{
  "spec_augment": true,
  "loss": "softmax",
  "embed_dim": 128,
  "text_encoder_causal": false,
  "text_encoder_width": 256,
  "text_encoder_norm": "layernorm",
  "text_encoder_activation": "gelu",
  "text_encoder_head_dim": 64,
  "text_encoder_qk_norm": false,
  "residual_init": "scaled_by_depth",
  "decay_fraction": 0.4
}
Rows from block 3 of the audio encoder of a small contrastive audio-text model, named by matrix and row number. Each number is 500 + 25 x the weight over its row's rms, rounded and kept within 0 to 999. All counts start at 0. Numbers have three digits each.
After each channel's rows are labels from the 100 clips, of 14848, where the channel reaches its highest value: "lies over" is the class under the peak. Only what is clearly more common there than usual is listed. The data: melodies that start on their tonic, played by one synthesised instrument. In brackets: how many of the 100.
# conv: pointwise conv (encoder.blocks.3.conv.weight, 384x384x1), inputs 192-287

conv.23:476516497466500461516487465451469467525507497498511453559494491475525493477514460519465489513490437486535506521475495523503525480517482523489479484472465509477532497537501456506501528487479544490484502496501451485520528484523509531470524477491491504442495483507482465532476507523491478507
lies over: F#4 (36)

conv.247:497495507498487512529503501542514503478498553513540489482522485475498564492509473516502534500455488483534524510494504487532497491503500512505485484514478487526508544472502540534511534525521496506390486459474508546451489467475457505495495486476462475522469534513555496529505485498540501491
lies over: G#3 (42); A3 (27)

conv.259:503517564507491458533490530530505497511526492513487433499503495443475520475524495498482500525503521481493519501503487515522494494516498465474496524532508482486522481481475486544509526517530496517488475474523468489501475457454517497525504491491527511424435525490451473535518481495485499516
lies over: no note (100)

conv.99:429477509465534520539513505470466568495533518516518505503504488459513448494491523467489483501494536502477510499492527527491505489469517470498528502518499511518458464473496505486527453523452555508555501493527521474514476485511494487493503561534470444492494510461531507509513495491495499496
lies over: G5 (40)

conv.174:546515510474554497547513522447512489525482509485457502527504512477493507453510507504473448526464530492498475467493487537516514473530499500518514517519493525490454471518498450511492480472519517530492512510492494448531484529518443513514517511460471528495485502452493464530493499516458524503
lies over: B3 (40)

conv.124:531473495479501504471495513486525517452481498500512464504488469469485461514497458505530513463516521417486502492529525461502497472487482510502523544501504504501375491523524477506493470438535532444511515510484544495520479489476484534503447486508471508450484477380476480510483534497464523478
lies over: D#4 (40)

conv.297:491479517470484494430483515450517488551487495466512505469501471520441504453411550500484507500517510515506495573511506508485524483456500490520515504511503511472512509551496447508464497491474463495489520528504492480475482490505494503526525487495510555509462525535489489481448513491479506515
lies over: F3 (77)

conv.235:495500501453529496485469511499479526525482503486508514482481463475489461534462456503507476507464487486508544473490482461524475490513490496509488484496485500493513538498504453514557559540516520489517488492499522519473476538484507469466511511532512463497502548513518467454461496451496525469
lies over: F#4 (39); D#4 (27)

conv.163:538485488499502480506451505474464540532479489468521457494510490500526505481513506512474467495520441481489464530504513518398530481491485532483525491454516488497470497506471513480492468501498504462508511484486521492527478525495494521510486505451490477491480503494505505522457481491504491491
lies over: G#3 (46)

conv.157:531470485486516471460500488493483511505512485470485485549448504510487524462495503498508517535518460522526476500496503492482519509501507500485521518483456500507523437519505505513475456526518481448502486452422497526512515514505531506475444505534475502529462529531496462506519503508498516499
lies over: G3 (46)

conv.359:502470501479529468498499517488504459541512478505433533504516517521483500483493507483512491485484477583517490550524519506536502474530500462487459510487506487502484519513496482493510481494510474474504531495478495511521490471502538482517513492523475513495478520527482491550522475537526508467
lies over: D#4 (50)

conv.291:529493432500481439524485511457529522518499441463499532497505517467513484517495473513537504474468448507522497468503503482501487482513472504493525533483523533439518475501522488518503519481469487462485474531484487494490493496507472492514473451487472502542498486473508513456510515487479524485
lies over: B3 (39); C4 (34)

conv.268:526486502488474458514454505489469478483515496486547480501491469517528506480525492509503513518493519490501488413529499514469482508534533501483494474526511512512496508502541528498507500516503479515473476492460452525536534507522455521525517526460467530481456529458506520488498570439429466468
lies over: no note (62); D5 (29)

conv.184:506517465474517523481473531464492514469500479492472500523498486476520486488514521500543555486525498492499509467527480483521508516483493543487564521523515478480530445495491493492500472492525467498483477513450531471530498511520491453468486490524521492505462433521518503478460463508492517474
lies over: B3 (28); B4 (26)

conv.41:517518482524492522512529499472494527488446519506509536508509467526537511477533508518506516530513515484480523493508488483494506482542496543493492482553481488484491506498536493486453502467506467536479505453509523499527475514472470487495500501480515428526485462490545553499507535478478506492
lies over: no note (95)

conv.339:519461493471517487474499495474503495504501482502506488462509495502492464488455542510523500500509499497519503466460490510487514465461485482448473524509481528476437489550506486495521486425478479425512518533475496485467482493501455478517508480478488502512510483444501492435497483466431497490
lies over: C3 (87)

conv.1:509492540472503489439468550543526541517514499456525474431467443483541513531443538517529484510539500446505506525514512493498485480480496512513482491528497478525502538541521472459475474519496498499481495516484538505515485503515486496461522515509463529457501508534534504479483518478528492518
lies over: F3 (93)

conv.80:423499531529513495527472517507484488509551499521483516507473531497491508510514531497507486526478473502477557476475477500492526519509523431473415497498473497552479491501491504476502489510475498521514522454510505475495513493522510489502469495495491534484510507510515502486506526515506484537
lies over: G3 (29)

conv.27:501500511533564479479487497534494474506483497441497481482489501502486511523524457512554536505491465468529515527510479457496508484506489499498477503435540512473510479490502478516558551451493450503503502488504519495522503498470469504510498513514492427512506546494479491515497459496479506482
lies over: D#4 (76)

conv.33:514519525488523500502500513480509526509476472478480533531510455523502500485489505500488497515466497513475520473502493524517516486524504563515503502532536504535451540502493469457497446510526474477459526513443534513534513522484373488490498463474469538519491448491535517508495515496459528512
lies over: F#6 (26)

conv.181:473455532485466477480513495527531536518524492500520451507494452484501498510476516513496516488507542422504489539550516470494510482488486519492499485509463505505465463484511520465491480495493524476496500526501515484502535445489493497518480499504455468362480494487513513484487498519506528475
lies over: C#4 (62); C#3 (29)

conv.35:532468479493520468499464499463500478508507499530495502524443510530484494526512509504501502521506456508520492516477483495450514487525501500483507516500509499492521442515491520504522452481503484522492533494475455428518505524501543506504475473459503496504480473525496468494477515531493518500
lies over: G#3 (33); G#4 (27)

conv.141:503460500488499470444480495476485501495505515481476504481494446507506504438525528489525498519489471489475525436507487512495512454487497525471502543476522506565481528556489501475503434517524493465517488458480490520486514473478459474464517490467450494508515453504479514485488512463498487484
lies over: F#4 (84)

conv.295:510498500539524481504529510503486492486526568560495492497499513509510484501497504494467507526504520490498460465497507478482471524510524500519471507518519546489529514498490487518516524494508516530521499488489505460527438455524518491447521560457470498522487521521489505489479505494472441508
lies over: D#4 (38); F#3 (32)

conv.69:564453497501524512547489510497512470520498486480472526515477523480481489513490506488538477524495504481546529498470478476507512471481499495461519498468522470508476503473497506528484456528524490479499505490519532496470491499506504484458471498535496485503516508519479471503519508515503457482
lies over: G3 (77)

conv.32:557514516514550506496510495479517548518507490504480474539510494499489478447490508510472473495469505508459466512490511506520544502453519485537549486518473465505539459496504517501485489501549517516524517495470521513547503502510489499528488527451510526537452515522506481546500470514500497504
lies over: F3 (34)

conv.263:483499513488499494502476472498479475510499494502467484505505544528512497503521509512546571505482471521526460520477504511520513494491512485504534499462484559515502474495494490516480456496497496493523495486427476521480518525489489526501519490548514486513498561497473497534509538508509500498
lies over: G5 (30)

conv.251:534481508494521505538508485537539474527457519506488515495496490488493483505431461505517440446480511494518508531487484493464511479509483503476480511470515497474503522529499388532504518464493469499477503512538499504504475442469486504509501518481509487479526528503495504459499518481470465477
lies over: D#4 (28)

conv.338:488522467508488522445493515472486504504515518478519497451501501496481496504478510531507500512473501487539487495494487456542489504506499510517466489495527527454489537528497474474481408489501533509497500515519506473508497474507461500507505540491498428496505466513489476480522496494503494495
lies over: F#3 (47)

conv.9:542503497472516501497496454519507464493517493391452478510495488496485481515506450530562458499513458475546513523454460458501489469492527505488489523396528499445472453511518523508534497478497470508512501491490479494508483441477466509500509497495474503500528499476470495521504434500506485496
lies over: D#4 (91)

conv.250:486507472472502457438486548436478513525488505454500473503481513528466518471447508502497507510517495509452512535527539471493511470502485444507531511493483472497512517510472459497495500500471437505514518497493527464479475548459547506513487490484531504507486459530436484525489478501527524482
lies over: F#4 (52)

conv.257:530494503517492492499514458452523472514458511508491502511462484491452497486457497488485489511487512488476492461504504452520470456492519478489525450525493516497486478479520497504502478507478519504534509482513491482505515471508518468475460484527521525497500483519470484467502544511514479520
lies over: F3 (35)

conv.290:510461482486495503503486490535484472500494509524475494518473561488497515497514516485520510508488442492520514489506467474493509489475511465453492510445477507527507489517506523512434493543511477497502505456453490497459508524499464496465458493551481468516482506512464460511518513506511487487
lies over: G5 (28)

conv.152:489490518504467458482500490506479505523538503484526504498447487483494488528486512468476488544498494487484496493477496514480501540459529523443463510463505496499526524516484548485531528550459542515505486475498474468500495507513452479436510521500476474495521489548474479448504483504555491506
lies over: F#3 (69)

conv.160:447502502479468470466492509508514485514532480495529491511514512477504478527461485544544489492516494515533540541482490496514484515429488511455502468489487537485485489513458504476549534518451510454518502498467500482469462501530472495495520471479498491503415502497514481444518453456469496521
lies over: D#4 (49); D4 (35)

conv.68:481525477476480511444518476507480527475513495493471503522485481457490497492487494490516483461513519487517501461497505499539471503488496483488511493518502486492517460468484458486511525495509542528547409514526529491519489525533490493490493489490501472491506497485496461503491458492483515462
lies over: C#4 (99)

conv.309:491502443507441468498465498531463505469479514496479483505520523488498516516480481498504511517468479488514489470485497501521450488499478515522521501495551496493524499496492467501465524497513484514489430523494505477528497475494472489491493460483476448509491499505486469514494472485503545449
lies over: C#4 (86)

conv.100:502474478485489493539527498494534506457537509519528510500532515510462486508513541498499484439483542517509500497466520507514509492520510524498520505503505513510428508488482520505505518487478490495511509479525492488498496512502508474500494497485484513469493479452465440485537530499461490491
lies over: A#2 (51); A2 (36)

conv.106:468491509452483510511486495410506508534498456442505499515484450478517517486484520488477488508504448497518482520503506512495541473509456509479474520489497499498490486520468457499511498531518518464511509498488477502466483500500471481465510518482508463482485496523511503504459483473494486513
lies over: G3 (38)

conv.36:523491500476514513494487507480533506474494493491495510517507515483491492479472571492515503480491520473530505503487498490514512448478487495432510489522479529520400491511513481508479470455515467478512526517494520493490471507503473508492502507516494482502471498403508473425516506484460492492
lies over: C3 (79)

conv.345:468518487489468477405509490517503495505508515508476480454497428514491467476487491529534495483484493492489493501503455502478454482474527530503517484491480473494463492510510498496495495490522450486501468497501524564510539472481499471488510449491499492465501487511484466480503521461470508468
lies over: no note (64)

conv.85:463506485471583461471486515531524502464518541512456528540537462534497493534500502489518484524470516506498504515542473491512483499528512484504485522531439449533453536503501501477505475494510505526477470487502523473526473468476496466473487473461481455490516515508512467495531467503475519481
lies over: C#4 (29)

conv.122:531501507482480452469466498519414460502497498505485502504469461486488504458502503494462496520511482473483501504478499503478509513490487529444474533464526494503517507519475523524535524537510521491437512466483487494471486478464475493454454473510467545478500471517506485479492522498488507480
lies over: G#3 (60)

conv.125:476471512460505510521539474452504513522468502508494516495457482455468455476489483445536445462539521516495490504518535527504514477468474482457470496524487494503474461524527427506521485468481491488560473513506520495494516489521517503495496519518524511480501469468513512487504503470476488462
lies over: C3 (36); C#3 (31)

conv.369:524532503492521447513460545488512521495487494497494531491496498498456501491477454485501507474455530461480487488509514515495487501501489446505500536516517499489515490499502447541492542460515499504489488512490522497493492548475462523517521451437513547515497488461484509530504498512488500471
lies over: no note (60)

conv.22:539476471513467463512500484485479507523505482457507505523482523462526492485518504505457501517485495487539444512489504505477531511444502509522471470469489511461535446507449482473502519494490525470529515472491509464496461458496494501468476499500457534492517525512481507515447492455465488531
lies over: B3 (77)

conv.166:490498467499508460478462501486474499530510492506495476494501471504505500521499510528550494533507480457504524477488488481498528476482510485484507506522508517473509455520456476494460477499514459471522480476505493523510525491480466478464480468491493431510481467508511508485483492473483545516
lies over: C#4 (93)